Weights of a small image autoencoder: encoder depths [3, 4, 6, 3], decoder norm groupnorm.
Rows from block 13 of the encoder of a small image autoencoder, named by matrix and row number. Rows with one number belong to one channel. Each number is 128 + 32 x the weight over its row's rms, rounded and kept within 0 to 255. All counts start at 0.
After each channel's rows are labels from the 100 images, of 14848, where the channel reaches its highest value: "top examples" is what is common among them; "peak on" is the class under the peak. Only what is clearly more common there than usual is listed. The data: drawn small creatures on textured ground.
# convs1: grouped (16 groups) 3x3 conv (encoder.blocks.13.convs.1.weight, 768x48x3x3, each kernel summed), inputs within the group 0-47
# convs2: expand pointwise conv (encoder.blocks.13.convs.2.weight, 1536x768x1x1, transposed), outputs 0-219

convs1.574 [128  97 150 117 142  98 115 165  89 155  91  84 106 131 168 110  87  88 115 149 178 168  44 171  82 148 126 134  85 136 197 155 119  96 130 162 170 133 149 148 104 101  85 125 162 120 149 104]
convs2.574 [123  83 117 100 174 181 166 210 166 183 150 112  95 123 173 130 156 213 158 156  80 181 137  96 149 145 118 118 154 148 139 122 109 130 140 157  92 131  80  98 162 171 154 107 149 187 153 123 112 130 171 119 128 122 106 113 144 162 145 130 113 131 123 119  82 105 143 149  84 137 147 140 163 177 138 163 113 140 131 120  94 112 171 103  77  71 136 103 163  88 148 137 102 128 115 126 120 159 156 148  90 198 172 210  94  43 201 147 133 122 153 131 197 151 134 103 122 126 140 103 143 150 197 127 151 164  81 117  87 114 144 134 149 140 140 128 159 132 177 136 147 151  69 125 159  97 147 125 140  99  36 106 131 120 116 180 205 140 137  88 136 110 168  68 157  95 151 101 139 170 138 151 111 137 102 109 209 131 121  86 119 125 148 125 171 141  61 154 120 111 166 109 106 132 184 110 134 128 142  78 145  82 147 118 127 140  94 125 145 153 136 118 137 102 176 159  72 146 122 238]
top examples: blue; plain; turtle
peak on: body

convs1.232 [104  96 145 138 146  86 184 139 149 155  76 133 154 147  96  94 156 120 118 170 106 123 144 132 166 166 123 178 154 103  74 152 131  62 143 154 173 159 104 162  93 127  76 194 169 111 105 114]
convs2.232 [ 96  98  82 105  98  70 147 144 167 140 102 136 117 174 158 125  70 151 174 102 102 116 183 110  84  91  88 144  97 146 134 137 147 112 116 134 149 129 126 123 160 127 162 125 155 148 111 183 174  94  94 110  83 185 131  64 114 143  95 102 151 163  97 198 113  73 141  94 172  94  92 107 125 140 115 140 186 108 160  81 115  62 145 196 110 157 156 118 105 173  97 123 102 100 105  74 118 126 101  97 111 152 138 255 111 167 123 131 101 185 143 116 130 108 132 104  91 127 132 166 211 158 101 131 152 180 103  62 116 137 118 137 106 163 100 100 144 134 110 140 149 117 131 153 133 117 136 120 121 149 137 118 134  66 101 184  93 117 165 120 134 163  81 134 149 116 108 129 112 110 122  89 159 130 194 122 148 142  97 149 156 127  59 110 160  82 123 148 160 135 172  73  65 100 149 113 158  80 168  55 102 114  75  99 166 104 170 115 172 179 151 110 110 138 101 156  77 129 149 135]
top examples: white; jellyfish
peak on: body

convs1.538 [147 142 171 182 146 100 101 122 181 143 196 133 149 149 197 111  98 155 107 139 101 149 120 119 123 152 140 153 173 146 197 129  86  93 178 108 144 102 114 131 100  53 125 128 137  87 152 100]
convs2.538 [ 82 145 107 143 122 149 112  91  66 151 111 134 192 100 168 127 112 137 119 108  98 117 209 137  92 115 160 113 150 138  90 106 123  61  70 136  79 131 129  94 188 106 100 160 113 129  90 101 142 156 163 162  77  92 120 144 139 127 131 141  83 160 103 144 185 133  98  75 171 110  91  76 122  78 155  82 141 143 145 150 145  89 122 177  86 189 125  88 136 144 218 161 122 116 109 153  99 199 152 100 112  89 154 104 141 189 168  99 126 104 211 123 136 101 129 131  98 102 116  72 120  91  79 148 127 117 124 106 189 120 122 156  98 125  96 152  87 139 141 169 123  69 168  74 163 165 146 148 134 135 163 142 130 232 179 119  45 138 142  98 139 118 106 158 139 170 140 141  70 120  98 177 125 111 117 134 128 105 175 134 102  92 143 145 168  77  19 164 154 159 161  69 164 150 112 101 109 147 196  93 133  95  86 119 151 110 120 130 140 175 117 162 191 122 174 158 106  81 156 200]
top examples: white
peak on: body

convs1.450 [117 107 152 191 104 161 167  90  64  82 121  97 128 148  95 151 127 142  97 138 131 127 141  95 155 157 126 105 138  57 185 135 205 122 108 105  71 120 144 113 110 106 156  81 165 160 124 120]
convs2.450 [127 153 219 145 105 159  81 117 116 134 153 108 135 126 100 125  98  99 122 108 121 163 177  79 187 114 149 101 133 149 113 130 130 102 129 120 115 178 137 174 128 137 140  83 110 129 151 185 162 127  93 131 190  91 135 133 122  91 185 134 144 163 159 161 151 149 132 133 109 142 134 189 182 174 223 120 150 139 160 111 160 128 113 140 128 153 183 164 112 171 117 183 162 121 106 165 119 146 170 148 103 161 132 199 145 134 124  90 111 169 109 131 131 118 129 176 114 131  87 156 162 125 125 167 120 115 104 139 107 100 137 173 140 139 121 134 139 149 104 187 164 108 148 157 118 140 184 111 127 190 197  64 158 168 182 165 113 130 162 112 123 133  97 133 179 195 174 146 144  91 175  82 168 142 190 130  73 218 133 144 136 185 106 102 112  82 105 144  93 158 128 178 179 151 119 139 138 110 149 148 114 105 134 132 128 106 147 175 161 162 145 162 188 168 146 155 107 163 182 138]
top examples: blue; plain; turtle
peak on: body

convs1.766 [118 131 138 137 107 126 167 132  99 116 150 166  83 167 129 151 123 147 132 136 157 175  82 147 155 198 150  93 156 165  75  98 152 132 128 133 177 139 164  97 136 187  54 174 154 172 151  97]
convs2.766 [169 178 116 111 136 124 115 143 150 135 126  92 135 128 148 133 157  86 144 103 125 142 129 168 220 163 148 160 131 128 126  87  98 109 136 164 121 117 109 129 172 130 154  86 131 128 165 135 113 149 182 107 135 147  95 147 100 121 109 131 173 155 155 145 100 134 159 100 164 126 101 162 167 154 150  96 162 107 133 150 134  63 126 153 123  90 159  97 158 140 118 107 115 104 111 146 189 170 107 124 172 132 107  94 131 101 180  64  92 152 134 117 115 123 128 155  87 132 164 138  99  33 169 129  90 137  62 143 103 110 142 170 159 150 105 172 149 113 120 109 122 116 124 149 122 114 159  84 108 117 165 140  87  80 117 100 139 106 148 116 149 170  81  91 132 130  93 100 113 157 145 104 150 118 137 164 120 143 156 147 154  95 173 102 137 175 105 162 106 192 143 135 103 106 107 121 137 108  87 147 141 145 114 124 175 116 164 134  74 104 143 113 189 149 134 113 137  89 164 133]
top examples: blue; plain; large; creature: turtle
peak on: body

convs1.265 [168  99 136 129  88 186 188 128 128 127 150 105 115  36 103 136 151  99  91 176  82 110 105 187 128 178  98 150 151 144 144 116 103 159 107 119 139 147  89 160 125 160 137 172 160  89 127 153]
convs2.265 [126 142 154 199  80  49 173 166 151 121 165 144  83 114 109 101 142  90 161 141 156 116  63 127 136 109 103 134 152 210 108 103  95 123  85 146  99  94 134  72  87 173 118 159 104 130 118 102 135 113 133 100 148 154 148 110 203 131  94  94 119 148 134 151  72 110 113 147  60 158 104 153 120  84 127 144 133  87 142 114 136 139 107 142 143 137 142 118 127 137 149 135 123 113  86  70 155 124 149 145 167 151 106 149 117 136 102 159  86 122  93 172 113  89  94  71 169 124 154 115 164 179 118 140 101 137 187 111 137 109 134 149 182 151 102 121 171 152 157  36 171 132 113 100  85 179 165 128 120 166 146 191  83 106 188 130 124 162  52 109  70 188 110 103 145 121 136 119 176 123 166  33  90 102 128 103 149 166  46 163 190 157 120 124  62 157 129 104 114  76 120 129  72 117  81 172  56 118 120 139 123 121 180  67 137 162 153 128 106  46 183 126 134 164  88 121 124 136 132 170]
top examples: blue; plain; turtle
peak on: body

convs1.595 [132 136 125 103 128  88 152 184 160 173 116 167 113 220 115  78 127 133 144 130 100 161 158  25 159 157 112 105 170  74 145 130 105 133  82 129 142 154 138  94 136 135 129 107 121 117 116 114]
convs2.595 [162 133 141 122 132 101 102 123 183 140 150 100 123 168 111 166 124 132 144 116 150 197  87 139 123 150  30 131 123 159  70 161 144 147 104 104 103 125 122 100 168 144 118 157 188 132 110 108  60 124 138 171  61 180 115 152 103 185 159 109 157 145  97  96 155  87 175  68 106 117 104 164 146 168 162  77 103 169 125 152 133 131 144 106 167 168 144 125  83  93  94 135 113 145 105 148 158 157  94 153  96 129 174 187 138  90 192 183 124 152 116 124 160 106  87 183 142 141 111  83 206  67 111 140 164 186 132 142  74 210 113  79 117  99  98 108 103  89 129  56 132 134 166 122 122 109 137  86 153 152 110 146 147 162 142 183 146 121 138 109  88 142  75 131 160 116 142 121 158 122 121  82 163 175 148 103  82 146 121 150 109 111  78 105 113 123 119 151 121 115  72 119  61 158 107  92 119  84  97 160 128 143 164  51 129 131 110  94 124  90 169  90 110  88 112 162  90 150 103 198]
top examples: white
peak on: body

convs1.542 [178  88 182 119 118  93  75  96 139 156 171 123 123 148 176 121 147 189  86 121 149 112  87 103  75 158 136 115 167 124 162 136 137 122 152  80  82 110  95 146 150  90 153 101 113  96 188 154]
convs2.542 [169 142 155 114 116 142  86 116 135  90 128  78  93 170 137 146 135 146 104 135 113 114 129  75 111  92 135 126 110 156 118  53  39 137 119 146  72 127  81 124  79 151 104 146  97  69  99 193 165  78 120 138 133 200 167 186  26  99 210 135 142 119 118  94 143 167  47 144 104  90  59 190 130 126 152 177 123 112  97 133  70  81 124 140 140 152 154 107 101 126 136 181 136 119  99 135 118 156 178  95 126 100 176  92 131  78  49  96 146 122 117 157  74 167 104 103 144 128 130 125 144 173 145 127 157 110 167 123 122 156 106 117 147 104  33 146  69 114 158 122 163 142 102 135 122  50 147 145  57 181  97 129 155 140 134  72 135 142 125 101 125 126 148 173 103 127 146  94 101 103 133 107  72  76 114 151  95 189  98  95  61 122 145 153 109  79 241 183 144 180 117 153 100 179 179 196 104 126 254  78 117 104 123  93 102 112  91 128  94 127  99  80 147  96 149  93  54 103 145 123]
top examples: white
peak on: body

convs1.691 [124  84 143 136  85 153 116 136  99 126 115  94 171 184  89 141 132 127 134 169  89 146 141 107 196 107  76 142 121  86 154 156 138  89 137 105 116  98 103 174 112 153 231 113 167 127 130 154]
convs2.691 [166  98 131 128 167  88 149 178 133 106 160 101 109 148 155 144 124  82 156 132 149 140  75 111 104 104 155  84 174 137 121 113 141 110 182 126 105 106 125 126  74 169  94 129 154 161 149 128 139 153 137 113 123 138 103 156 129 185 130 115 140 146 144 106 113 116 115 211 130 103 154  87  57 186  51 119 147 189 128 180 100 116 125 130  85  68 112 116  67 121 174  86 173 124 156 165 153  97 125 156 160 165  83 129 108 125 124 148 177 145 179 127 141 104 141 117 132 167 175  89 205 137 153 141 156 134 118 150 116 169 187 112  68 160 165  64 108 161 151 122 135 141 165  95 156  79 117 103  99 133 123 161 139 152 130 145  95 144  90 136 121 195 127 142 109 132 128 152 108 136 195 168 134 149 154 151 130 128  94 132 118 135 150 130 102 206  95 131 162 116 110 131 129 137 140 162 101 105 154 122 162 149 157 174 110 139 120 147  86 116 161 159 137 205 125 154 129 178 145 124]
top examples: blue; plain; turtle
peak on: body

convs1.260 [109 120 192  78 137 152 135 174 109 116 113 168 134 133 148 140 169 145  87 148 145  58  90 169 151 114 181  80  99 149  94 110 148  67 114 125 145  82 118  92 134  73 123  71 114 105 144 115]
convs2.260 [155 111 113  71 139 136 177  78 207 139 212  69 124 107 124  76 115 124 104 158  89  42 137 129 152 195  95 145 153 108  76  69 147 126 132 122 123  90 160  99 177  69 146 140 115  79 130 125 119  86  99 144 172 117 151 128 144 103  89 113 123 182 150  31 172  81  84  88 181  97  74 107 113 131  77 128 118 121 184 164 123 103 175 155 194  97 133  94  47 128  85 131 139 147 138  98 135 154 148 101  70 152 124 126 148  82  93  74  93 124 118 140  91 137  99 175 120  84 121 126 169  78 134 160  80 197 152 124  85 112 150 137 116 131 112 143 103 147 152 118 134 111 188  81  99  85  87 169 167 108  90 127 143 145  95  89  90 163 147 101 140 146 173 125 145 147 119  53 154 122 132 150 146 188 155  85 150 153 129 105 109 123 107 175 132 144 115 119 137 104 153 120 160 139 146 191 167 115 122 158  99  91 150 178 103 103 118 128 101 132 115 115  90 134  98  87 151 131 124 117]
top examples: red
peak on: body

convs1.134 [ 91 123 162 149  93 161 120 200 110 149 105 107 114  73 153  99  95 135 208 151  91 136 123 127 154  95 151  93 183 118 133 146 121  66 141 113 109 141  85 161 137 122 131 152 131  66  70 120]
convs2.134 [138 170 117 152 119 132 173  95  77 161 129 200 134 111 148 166 142 191 165 141 102 138 128 166  70 178  98 133  78 223 142  94 137 138  59 145  65 103 138 190 141 134 163 135 124 132 102  72 134 144 197  75 102 161 173 103 116 119 194 153 111 127  91 180 101 141 105 132 152 150 150 104 114 141 105  92  87 113 183 142 119 154  56  67 179 162  91 157 148 133 173 135 150  70  88 118  66  98 116 121 130  72 163 117  71 146 112 134 127 111 133 150 146 114  93 150 154 118 129 141  97  90 149 151  77 178 152 106 164 125 173 136 142  93 141  96 132 104 133  77 122 145  97 102 112 160 192  99 199 132  99  45 182 146 111 132 161 126 119 176  61 142  94  71 127 176 138  86 167 137 138 104 120  86 119 149  93 111  95 134 124 173 118 133 103 108 103 157  65 179 132  78  96 134 126 154 102 121  69 133 110 124  90 115 147 163  92 138 119 150 125 179 150  56 129 124 154 109 183 172]
top examples: white
peak on: body